config.toml
win_length = 512
encoder_shared_expert = false
adamw_lr_other_params = 0.0022
Rows from block 4 of the encoder of a small spectrogram VAE, named by matrix and row number. Rows with one number within an expert belong to one neuron, the router's apart. Each number is 200 + 40 x the weight over its row's rms, rounded and kept within 0 to 999. All counts start at 0.
After each expert's rows are labels from the 100 clips, of 14976, where the router gives the expert most weight on average: "lies over" is the class under the peak. Only what is clearly more common there than usual is listed. The data: strings of digits, spoken by a formant synthesiser in many voices. In brackets: how many of the 100, against the usual share in percent.
# router: router (encoder.blocks.4.mlp.router.weight, 32x64, trained with AdamW), inputs 0-63
# up: expert up (encoder.blocks.4.mlp.up, 32x32x64), inputs 0-63
# down: expert down (encoder.blocks.4.mlp.down, 32x64x32, transposed), outputs 0-63

# expert 15
router.15,194,166,245,226,159,182,163,179,252,222,193,195,218,215,199,213,205,239,266,195,179,205,145,219,218,198,200,203,186,250,214,143,257,196,212,104,214,196,258,203,159,237,256,227,265,204,108,188,249,271,206,182,196,193,181,239,277,239,141,178,89,235,139,185
up.0,230,184,266,189,187,206,236,129,198,195,134,179,234,214,214,167,188,263,150,146,201,191,183,200,151,236,222,186,209,229,128,178,186,195,198,229,184,278,184,252,171,252,173,176,301,147,144,212,234,202,253,200,285,199,185,251,272,206,181,147,155,266,160,188
down.0,247,211,167,194,188,158,268,271,227,215,266,199,194,227,201,227,196,223,209,135,231,214,145,201,147,241,133,178,166,229,188,181,220,168,209,265,260,212,148,250,225,247,233,241,224,176,183,306,250,225,222,230,183,150,155,202,245,160,204,121,256,245,213,156
up.1,206,191,208,233,220,253,177,178,197,67,207,255,167,202,238,177,233,195,182,200,193,216,214,159,232,171,293,214,157,149,287,225,217,171,224,155,158,151,206,207,245,145,230,152,210,233,163,120,215,172,281,219,194,221,198,179,170,156,174,256,246,170,210,151
down.1,157,199,232,242,264,212,216,203,180,211,231,178,188,275,273,248,197,202,290,193,199,210,175,204,207,181,171,168,147,161,242,176,222,169,219,252,87,228,217,174,228,202,157,202,283,79,197,184,282,215,182,192,238,176,152,184,202,202,209,183,231,192,202,144
up.2,179,142,196,233,201,245,206,144,230,260,244,214,276,200,160,283,248,215,157,226,181,225,182,279,183,194,251,221,262,221,121,177,153,188,179,167,233,203,250,200,145,234,223,200,208,250,232,249,184,199,222,191,138,104,209,172,214,155,151,230,177,137,192,238
down.2,215,213,223,268,193,163,252,221,229,234,95,231,135,150,112,218,251,172,126,198,214,189,204,177,241,169,210,220,250,173,228,192,251,169,191,164,175,197,169,186,165,196,260,210,188,238,239,285,180,209,130,204,162,173,250,160,208,207,186,207,120,123,205,185
lies over: silence (88 vs 47.2)

# expert 26
router.26,196,187,211,180,207,226,151,226,247,208,236,230,239,151,176,227,192,245,253,134,183,277,184,233,204,160,187,258,137,175,188,129,254,189,188,205,230,260,236,180,140,177,157,182,251,244,166,175,269,296,217,241,153,164,168,197,238,141,212,225,153,218,152,257
up.4,207,237,181,210,245,212,144,186,184,168,170,252,136,208,199,156,214,146,212,160,257,235,218,182,242,240,173,237,175,203,276,190,236,176,245,119,245,129,186,238,224,196,246,261,197,222,130,101,176,224,227,250,189,290,212,173,209,265,221,219,218,247,200,186
down.4,200,214,215,204,276,173,192,119,185,85,157,199,142,234,243,138,219,221,182,193,216,207,210,179,176,223,175,187,137,131,279,169,200,202,205,214,178,154,229,209,213,228,226,248,191,157,207,167,235,221,195,203,283,271,208,126,222,217,251,172,272,243,204,250
up.5,198,240,181,256,207,173,232,191,202,199,213,231,174,141,281,235,251,186,176,234,219,231,168,201,289,157,206,202,239,240,239,250,232,114,169,151,192,115,240,159,228,110,224,200,198,205,215,156,245,198,156,249,187,227,158,226,144,214,220,229,123,180,262,193
down.5,146,172,136,108,246,189,248,205,154,190,293,169,239,151,169,236,247,282,200,198,216,209,222,244,192,195,203,216,196,193,165,218,193,203,176,167,279,193,160,193,174,204,287,198,152,147,209,193,206,172,292,207,208,188,229,207,160,161,170,187,116,146,196,243
up.6,273,175,228,198,197,198,286,169,203,183,196,271,189,173,216,147,112,245,190,127,232,263,229,187,185,180,151,217,213,211,246,143,180,233,239,223,203,274,242,175,188,267,214,237,189,187,143,227,226,212,231,168,221,239,223,148,236,197,129,135,146,141,219,174
down.6,220,207,177,194,168,161,145,278,227,260,176,166,233,216,131,242,262,249,239,251,175,227,239,236,218,178,257,177,253,243,162,252,199,261,179,173,217,262,196,171,169,162,210,185,192,269,229,211,140,188,224,194,153,174,207,261,178,131,146,245,123,172,202,155
lies over: /t/ (51 vs 3.3)

# expert 13
router.13,254,196,249,200,180,190,136,197,236,155,232,198,247,125,225,235,177,246,172,183,156,249,179,242,179,184,168,230,156,175,154,83,254,166,175,204,192,262,187,211,160,236,195,208,230,264,222,214,262,278,166,236,185,177,190,203,240,207,175,209,113,241,154,251
up.0,232,257,226,177,137,208,212,218,259,172,181,196,197,139,266,174,125,247,252,191,114,225,176,169,157,173,197,246,185,196,242,152,191,273,253,165,229,171,210,186,221,197,231,129,205,128,203,186,246,244,217,201,154,218,266,253,225,286,177,175,172,195,170,159
down.0,234,163,218,209,142,232,136,180,216,208,191,216,208,198,260,131,132,217,186,247,157,193,212,71,189,191,243,210,227,202,210,214,189,262,214,176,195,202,214,147,266,157,221,129,174,151,248,190,218,135,216,207,249,268,222,279,163,211,220,244,212,232,178,142
up.1,122,200,193,219,98,192,271,210,280,197,200,136,197,220,210,227,215,189,197,220,250,195,201,173,235,158,165,162,277,193,212,237,112,279,124,244,213,247,210,211,248,207,167,204,174,241,188,262,179,152,255,203,221,144,171,191,200,274,201,176,185,203,221,180
down.1,204,247,213,261,215,151,207,100,254,214,208,182,188,230,179,189,194,207,178,226,210,206,170,182,192,237,136,193,221,198,259,218,151,217,229,241,268,206,195,247,244,267,175,252,116,190,245,243,190,220,147,195,166,184,182,86,219,150,224,190,209,103,205,244
up.2,216,180,183,198,224,192,254,117,246,206,194,250,240,187,168,220,213,199,160,156,177,256,220,248,188,266,156,180,135,145,214,140,196,142,193,274,179,238,193,234,161,239,161,209,200,177,136,190,268,228,124,255,139,225,215,197,250,181,168,140,180,123,164,192
down.2,269,214,278,174,252,167,137,256,224,248,169,171,251,176,240,168,178,221,207,219,217,217,207,167,213,183,245,174,201,278,169,217,151,242,212,199,186,234,161,180,247,146,212,140,296,223,178,149,170,168,245,168,166,232,173,289,184,241,178,199,181,285,183,198
lies over: silence (97 vs 47.2)

# expert 10
router.10,207,192,220,195,141,225,198,162,222,195,216,219,171,93,206,257,222,262,226,120,227,239,201,206,191,260,153,188,166,170,185,131,227,203,165,156,165,226,185,274,215,221,153,203,212,216,150,259,184,247,131,239,150,175,264,182,222,204,247,218,91,218,223,191
up.0,217,157,222,220,249,95,172,270,187,242,166,165,170,246,172,181,210,134,141,246,225,188,199,210,266,161,253,195,199,206,206,201,220,215,208,181,165,105,162,211,181,175,239,258,148,269,241,205,167,212,160,138,167,276,184,228,180,225,259,219,249,205,240,224
down.0,190,172,128,105,178,174,204,279,275,232,119,193,176,180,177,159,210,164,186,221,216,210,205,225,269,171,191,220,256,219,242,171,196,258,211,177,170,157,182,205,177,196,258,250,105,286,240,199,128,191,188,216,169,212,204,207,175,225,210,219,237,133,213,246
up.1,179,240,210,217,264,258,132,218,174,181,201,245,198,202,224,207,192,209,170,184,175,219,196,201,189,215,269,222,104,221,204,237,260,114,215,161,230,203,151,255,198,206,164,143,315,162,224,156,259,181,251,260,165,171,175,275,191,193,178,169,170,248,227,188
down.1,195,148,233,241,238,254,172,183,155,219,245,176,240,198,248,251,207,243,205,167,182,188,170,218,159,221,206,194,117,251,170,224,190,119,212,185,214,204,217,221,179,210,135,182,291,136,148,164,296,181,246,176,229,182,143,250,192,247,177,155,263,262,211,175
up.2,223,292,191,196,204,198,147,212,223,218,253,236,229,147,198,258,172,193,189,205,157,214,169,205,225,143,237,250,202,177,153,220,268,171,264,134,163,181,175,139,222,112,269,131,177,235,186,162,146,197,195,211,181,180,215,251,138,127,217,225,213,250,201,251
down.2,85,217,239,182,188,220,238,189,185,204,300,183,213,181,127,244,259,213,251,197,245,178,201,226,157,242,163,180,210,210,193,238,180,207,143,226,176,222,218,229,182,246,198,233,154,241,248,230,138,211,111,190,163,181,215,139,224,159,230,186,144,109,200,179
lies over: silence (92 vs 47.2)

# expert 31
router.31,222,186,211,214,180,173,227,216,254,178,188,179,167,113,203,175,144,209,262,182,132,308,189,197,172,196,141,283,184,172,193,138,282,265,239,207,198,255,259,181,193,187,193,173,177,163,238,249,266,184,147,215,204,193,252,201,252,231,205,214,127,198,220,202
up.4,213,197,193,131,216,147,161,281,195,211,227,205,184,225,152,249,242,175,215,265,196,213,278,276,262,195,227,195,120,216,230,212,186,164,201,215,247,162,144,200,120,204,167,215,210,247,175,200,216,208,214,125,140,248,144,196,167,281,232,212,226,238,201,257
down.4,165,124,179,216,197,171,237,154,177,152,200,156,155,261,243,160,222,226,148,175,269,188,205,205,132,260,156,171,223,142,229,207,174,224,179,255,197,266,228,269,162,270,183,264,166,179,251,207,234,190,179,211,264,221,175,118,232,212,244,179,232,238,202,244
up.5,179,275,177,205,186,247,234,191,141,229,203,193,209,183,265,177,144,206,163,172,187,207,184,153,193,62,173,239,256,131,204,206,219,225,221,241,188,281,173,94,232,182,226,154,243,129,215,187,225,194,214,222,204,188,213,255,197,190,168,161,190,221,265,198
down.5,238,206,212,226,300,164,195,189,197,191,253,142,251,212,183,237,257,257,123,239,213,189,168,213,167,271,198,174,189,215,144,214,134,178,193,253,278,261,143,239,204,187,291,217,251,204,222,168,180,189,195,166,197,187,209,182,161,183,206,204,125,135,197,256
up.6,205,200,239,168,191,186,290,240,210,195,176,161,276,213,181,132,185,220,181,233,180,141,234,210,232,180,160,145,256,270,144,224,150,211,172,270,244,194,277,157,206,195,148,172,268,210,220,256,210,164,212,245,263,197,186,220,204,139,185,163,211,120,203,159
down.6,180,224,190,231,215,182,193,90,153,117,127,208,165,240,181,172,278,305,220,207,187,206,252,224,209,157,205,221,126,141,229,171,227,168,204,247,219,228,225,149,195,200,202,203,275,207,167,143,189,208,254,227,173,221,188,149,202,189,242,228,203,271,215,233
lies over: /k/ (34 vs 1.7); /t/ (25 vs 3.3)

# expert 20
router.20,217,170,190,187,165,168,221,252,225,154,230,235,175,158,232,260,198,202,191,128,176,292,197,211,168,166,153,247,136,142,190,132,212,221,222,249,193,261,270,187,176,169,168,192,236,223,112,238,258,212,159,186,205,205,236,209,230,177,174,235,108,240,178,261
up.0,191,240,224,170,224,175,119,229,194,174,176,211,178,176,184,189,143,202,246,216,137,200,205,256,243,178,259,265,117,166,222,186,272,231,259,135,202,173,193,119,153,201,238,221,226,222,162,157,218,254,188,238,174,236,229,240,203,282,196,247,173,278,186,238
down.0,142,155,253,109,201,174,216,183,239,153,197,165,217,262,220,173,176,248,262,202,229,188,191,226,137,250,147,173,301,233,175,197,161,285,163,253,169,185,261,234,180,237,156,216,172,206,181,184,174,198,188,175,244,271,162,160,231,220,250,186,235,220,194,250
up.1,189,139,218,170,211,233,198,205,203,154,206,265,215,150,177,204,226,288,280,176,191,260,301,200,191,181,170,247,154,230,208,133,151,229,239,197,215,196,263,165,199,220,177,145,229,183,142,195,234,232,233,169,238,260,238,197,258,169,132,198,168,165,220,130
down.1,159,170,134,205,177,267,183,259,136,154,258,202,206,164,230,219,215,206,277,221,183,181,242,192,195,217,216,211,136,237,194,183,186,227,181,173,187,290,242,202,202,159,183,169,173,209,197,175,224,200,257,182,167,244,223,248,161,256,132,243,57,181,194,186
up.2,176,210,102,206,271,257,222,218,206,155,155,181,144,131,264,179,240,182,176,243,250,205,273,189,265,168,183,226,162,222,245,203,132,182,170,217,266,204,201,236,255,211,196,210,203,232,214,194,206,167,312,159,213,203,179,205,192,252,160,236,194,207,254,249
down.2,171,214,140,292,254,260,222,89,212,212,159,195,180,200,210,188,220,157,182,171,228,194,221,221,157,248,140,215,190,181,228,144,177,149,180,201,276,174,200,282,202,278,165,228,151,183,162,184,193,221,220,185,218,159,195,118,207,189,209,164,233,153,214,275
lies over: silence (91 vs 47.2)

# expert 29
router.29,230,242,191,208,222,191,246,169,271,193,205,268,167,128,195,222,263,254,201,114,242,267,230,225,191,255,181,205,175,185,232,128,285,231,177,195,272,217,185,254,179,212,239,187,202,185,171,264,261,262,151,169,167,204,274,168,230,191,206,195,205,165,179,225
up.0,231,299,221,182,183,115,148,245,187,216,146,189,209,193,200,186,196,153,159,209,163,203,123,217,259,138,254,217,163,168,185,200,257,187,243,198,135,208,156,146,191,143,217,199,217,243,192,157,186,220,214,242,119,135,208,253,154,208,200,215,227,283,160,199
down.0,245,219,195,319,272,274,187,181,211,171,202,220,116,220,209,175,255,158,179,214,236,198,234,96,236,213,190,198,134,204,290,249,162,156,194,177,212,205,161,198,260,195,225,195,164,217,191,145,182,192,193,193,153,194,166,191,215,184,225,244,276,175,204,157
up.1,232,217,249,227,245,185,163,197,195,203,142,241,194,164,260,170,207,190,154,155,193,243,203,178,218,164,241,250,187,256,210,177,262,119,267,127,151,170,180,185,228,169,255,196,261,149,154,92,207,218,262,174,172,210,229,224,199,197,152,209,166,273,232,230
down.1,193,176,214,279,223,265,173,193,177,187,132,221,207,164,176,166,238,229,198,211,171,218,213,217,229,166,236,192,172,286,184,244,190,122,213,143,217,284,168,165,187,202,174,148,309,219,154,128,198,201,293,185,141,184,164,247,189,157,180,232,219,206,174,194
up.2,203,158,278,221,237,174,218,171,211,159,196,234,221,209,174,245,209,227,184,142,222,232,187,242,128,209,163,203,246,127,146,148,205,186,205,201,208,246,240,225,129,232,187,252,214,282,150,194,196,238,182,239,225,198,213,153,279,92,186,187,186,167,141,268
down.2,202,200,186,208,190,135,212,244,160,273,139,198,224,193,159,201,253,187,165,180,230,208,168,251,176,200,205,210,238,305,128,220,191,165,164,188,162,169,151,242,166,217,287,204,245,249,246,177,145,161,174,211,153,131,234,224,207,276,156,194,112,192,203,187
lies over: silence (91 vs 47.2)

# expert 8
router.8,224,209,234,185,176,196,156,229,248,213,207,247,207,188,198,247,224,234,215,167,174,297,186,259,149,191,166,218,158,182,190,76,279,180,185,227,275,245,232,185,156,176,134,173,216,191,151,210,241,303,171,232,159,192,234,183,211,173,221,205,159,215,166,250
up.0,260,214,235,241,137,120,181,259,219,212,111,234,173,191,285,130,192,138,168,159,214,213,217,156,253,130,181,211,234,216,195,163,236,206,247,172,156,189,174,143,236,181,221,216,243,208,181,129,158,215,251,134,184,189,204,260,229,158,210,216,220,245,221,187
down.0,289,202,203,158,204,131,179,238,233,252,128,157,183,203,201,150,271,225,183,241,206,203,175,145,234,197,230,168,223,273,163,243,183,191,228,203,219,181,173,190,277,181,222,203,241,240,204,104,147,208,259,158,132,228,223,240,161,204,157,195,247,228,212,134
up.1,254,192,153,217,198,168,175,178,122,188,217,205,179,236,233,121,309,165,227,220,197,163,182,127,165,245,217,208,206,227,228,202,157,195,198,215,158,229,242,201,248,210,211,205,256,249,229,154,126,168,246,101,161,191,178,197,148,136,222,250,242,236,194,158
down.1,206,217,235,220,253,191,184,110,214,79,194,226,218,208,141,257,247,261,264,189,205,166,188,247,216,227,200,193,163,161,228,158,199,114,244,105,220,158,228,181,207,176,256,251,180,180,157,198,231,214,190,212,151,202,232,134,193,162,196,236,255,210,209,223
up.2,249,185,142,183,164,147,160,214,235,212,186,235,255,156,215,193,216,178,221,199,129,257,141,201,168,190,274,260,206,199,144,161,247,235,261,167,246,171,235,148,186,162,258,173,270,265,217,152,171,254,195,179,152,211,251,195,238,184,163,242,168,264,148,204
down.2,160,123,196,166,249,174,168,235,234,228,266,119,206,270,178,222,218,188,166,227,241,187,195,286,204,256,207,140,97,217,208,211,112,191,198,217,206,167,185,235,146,217,184,244,227,221,170,151,230,209,187,212,200,241,136,167,162,256,170,199,217,142,202,246
lies over: silence (73 vs 47.2)

# expert 4
router.4,252,199,229,223,216,163,188,197,211,196,223,278,240,132,168,254,255,251,168,145,219,205,148,272,136,167,172,207,176,232,185,148,268,151,185,230,248,242,237,160,152,206,237,165,279,206,181,231,213,170,168,280,196,181,230,220,217,182,165,208,103,225,177,233
up.0,257,234,214,158,280,126,214,258,118,162,177,205,236,222,136,140,269,236,195,239,274,137,205,242,157,203,188,149,194,268,149,229,212,222,182,229,256,188,221,228,180,196,218,239,204,251,240,274,141,159,221,173,206,204,163,219,189,227,242,168,205,223,219,195
down.0,196,345,200,177,224,292,181,157,172,167,218,195,181,252,285,157,191,209,175,217,211,169,230,187,189,206,245,178,159,132,217,199,199,132,182,243,224,189,190,192,234,179,294,188,225,148,237,168,229,178,194,198,267,218,208,136,192,128,246,205,193,231,209,196
up.1,205,243,133,124,158,218,161,164,193,145,143,184,177,200,230,158,173,221,262,163,151,186,213,120,194,210,220,242,248,165,172,185,200,243,219,158,171,205,216,182,248,169,276,168,286,180,190,150,171,192,241,159,216,193,254,220,200,219,255,246,223,310,166,200
down.1,127,134,118,204,174,198,225,173,168,204,193,227,168,161,155,203,234,176,170,169,250,197,220,218,214,224,173,229,128,204,147,214,214,187,152,236,109,282,133,200,188,235,179,195,277,243,197,162,128,210,187,209,190,218,182,258,254,220,256,176,162,280,207,229
up.2,271,226,258,229,251,175,182,220,117,136,188,249,219,158,165,198,285,245,240,223,244,187,150,230,174,241,207,173,194,239,185,236,233,141,239,151,173,150,245,286,194,152,229,253,268,203,212,187,189,206,201,198,128,172,216,184,184,176,187,205,237,151,132,222
down.2,174,205,242,114,229,239,98,141,135,183,219,184,222,224,197,196,265,192,292,216,142,164,244,240,207,238,203,211,208,208,182,185,218,213,241,113,147,122,289,176,210,162,223,186,189,194,205,172,179,176,182,142,192,206,227,237,186,184,237,264,179,210,190,249
lies over: silence (100 vs 47.2)

# expert 2
router.2,198,214,237,200,210,240,199,194,176,253,207,236,131,157,232,197,175,220,280,114,156,255,172,178,212,213,149,290,178,230,271,172,185,168,238,150,201,263,218,200,195,203,137,212,243,190,165,222,272,255,196,255,164,210,280,186,273,149,153,206,188,200,213,215
up.0,236,217,176,276,165,238,183,158,195,203,243,226,230,171,203,187,124,219,205,189,168,199,137,165,148,201,188,230,211,185,164,224,172,187,232,161,249,209,124,225,255,152,248,183,264,117,237,195,212,149,170,232,208,143,231,209,149,76,192,216,278,198,194,172
down.0,196,243,192,210,163,266,215,128,170,210,257,152,247,216,227,176,169,242,239,183,237,213,190,114,124,228,175,190,249,264,121,207,204,234,186,247,256,230,177,252,266,218,161,192,162,142,216,256,170,192,214,181,267,182,218,201,219,164,265,171,152,243,195,149
up.1,174,185,199,269,244,155,144,207,164,165,156,190,232,208,149,249,239,250,271,254,169,169,160,260,208,196,244,135,201,309,142,246,169,192,197,170,204,211,175,216,171,226,209,176,219,266,174,164,207,219,161,152,106,152,177,265,171,203,184,251,220,201,191,191
down.1,182,203,255,96,293,172,227,248,135,161,200,193,146,187,143,223,226,206,185,212,254,174,201,260,193,223,162,166,163,237,228,204,226,210,182,190,78,216,179,237,156,209,164,187,175,219,160,153,196,187,221,238,179,169,101,195,170,248,217,202,155,165,181,236
up.2,115,230,174,180,172,227,193,236,203,273,177,166,159,227,182,215,188,139,112,246,207,163,265,228,291,214,203,172,130,157,234,209,201,186,157,222,195,169,128,194,145,227,113,188,187,273,174,238,180,201,190,178,218,218,193,106,216,243,233,210,201,222,206,228
down.2,238,238,259,247,178,236,166,150,224,257,189,206,236,218,163,244,189,165,186,213,123,195,178,234,181,189,199,226,353,185,190,254,232,159,183,107,210,178,296,191,162,181,225,204,204,216,179,190,213,201,172,196,156,134,205,202,150,172,171,202,264,155,212,201
lies over: silence (82 vs 47.2)

# expert 11
router.11,200,182,219,206,183,195,263,249,220,258,201,225,175,142,243,171,147,177,230,195,152,278,137,234,247,163,124,242,140,177,255,109,183,194,256,175,242,274,226,146,180,171,144,228,186,169,153,211,252,246,172,206,176,199,253,174,210,151,209,171,173,158,210,217
up.0,255,155,178,212,235,219,224,206,197,200,215,232,230,147,167,129,201,260,302,149,191,222,180,207,152,241,154,209,192,247,189,132,172,294,225,192,290,235,219,208,204,229,236,268,224,181,196,179,192,235,226,187,212,247,245,136,249,182,173,202,141,209,118,203
down.0,180,168,214,176,197,262,195,159,139,139,257,205,242,225,206,188,233,239,305,167,212,186,219,224,124,248,132,181,226,239,157,119,166,239,148,214,247,255,249,215,204,222,156,184,147,164,183,210,168,200,251,161,242,187,220,189,272,145,216,219,143,176,202,226
up.1,264,213,216,243,178,133,136,218,180,116,139,230,194,201,188,176,199,208,215,260,199,207,190,155,249,152,257,208,160,145,193,228,236,232,218,153,158,133,181,130,228,123,269,145,227,204,236,190,198,197,146,257,160,231,220,220,182,271,205,239,189,222,260,171
down.1,228,220,150,231,161,148,249,199,214,174,142,202,117,228,203,162,206,154,125,177,241,218,255,127,234,167,206,191,155,129,272,199,229,196,215,228,154,264,125,207,206,244,257,241,193,203,198,212,217,218,150,226,210,239,223,161,247,225,221,187,295,249,196,164
up.2,169,198,204,166,255,294,193,149,188,186,260,255,239,191,256,223,188,230,137,176,206,206,199,212,187,191,176,220,191,141,209,221,238,93,201,151,199,182,211,203,197,230,239,143,209,149,235,158,256,185,220,321,238,171,153,226,205,120,189,169,202,206,262,213
down.2,218,127,121,248,213,160,284,236,262,162,217,273,232,119,160,187,212,196,148,164,199,215,165,173,177,185,182,220,196,190,187,226,192,131,208,220,227,243,172,222,209,253,185,217,255,251,186,154,203,249,282,204,251,198,181,238,199,141,117,176,149,237,201,216
lies over: silence (100 vs 47.2)

# expert 6
router.6,225,180,206,195,174,199,233,215,291,192,223,196,212,118,281,254,222,243,164,130,135,231,167,210,121,185,157,190,169,195,199,109,199,172,215,201,223,266,290,146,183,196,210,186,256,203,185,208,256,194,162,187,188,196,276,229,251,170,215,192,165,218,197,259
up.0,239,160,228,257,224,150,185,216,243,185,182,253,205,170,305,146,206,200,198,170,154,250,196,160,156,211,220,230,213,231,248,172,254,169,266,95,186,116,255,199,242,185,235,196,195,185,203,101,255,206,209,194,179,163,205,223,217,197,204,155,213,270,231,197
down.0,186,183,188,269,240,263,229,132,196,149,212,223,227,190,308,187,179,180,151,121,212,199,190,186,140,231,135,193,181,184,221,146,212,144,214,218,201,209,215,253,230,253,151,236,206,155,150,208,242,209,232,222,272,260,173,159,257,172,240,149,208,237,200,264
up.1,150,187,224,207,145,138,249,232,285,221,153,194,186,190,211,211,157,171,191,207,158,229,141,228,203,164,208,235,276,159,205,182,205,259,233,170,177,164,195,195,181,182,220,273,168,246,203,267,146,245,100,216,202,182,235,117,209,243,249,222,190,147,146,250
down.1,146,211,130,188,117,149,228,236,209,228,154,220,147,210,164,186,157,133,179,245,217,204,215,187,231,175,211,206,257,143,233,214,197,283,175,216,173,138,216,178,187,207,211,208,78,260,257,265,171,204,174,214,185,224,248,163,184,216,217,218,175,112,205,170
up.2,156,219,172,193,212,282,221,198,127,167,237,271,196,166,143,166,206,201,203,187,268,227,183,224,148,275,142,199,130,184,193,179,193,169,194,239,247,214,110,241,217,231,177,201,228,197,203,217,202,214,316,256,195,229,175,153,235,149,152,138,182,225,211,226
down.2,238,159,224,135,212,173,226,192,254,185,166,204,159,217,138,181,274,227,216,221,180,193,240,211,225,257,144,192,203,150,260,191,158,193,204,209,312,264,213,230,143,213,221,233,126,221,182,178,194,221,112,166,189,226,220,109,191,186,133,211,174,141,210,229
lies over: silence (77 vs 47.2)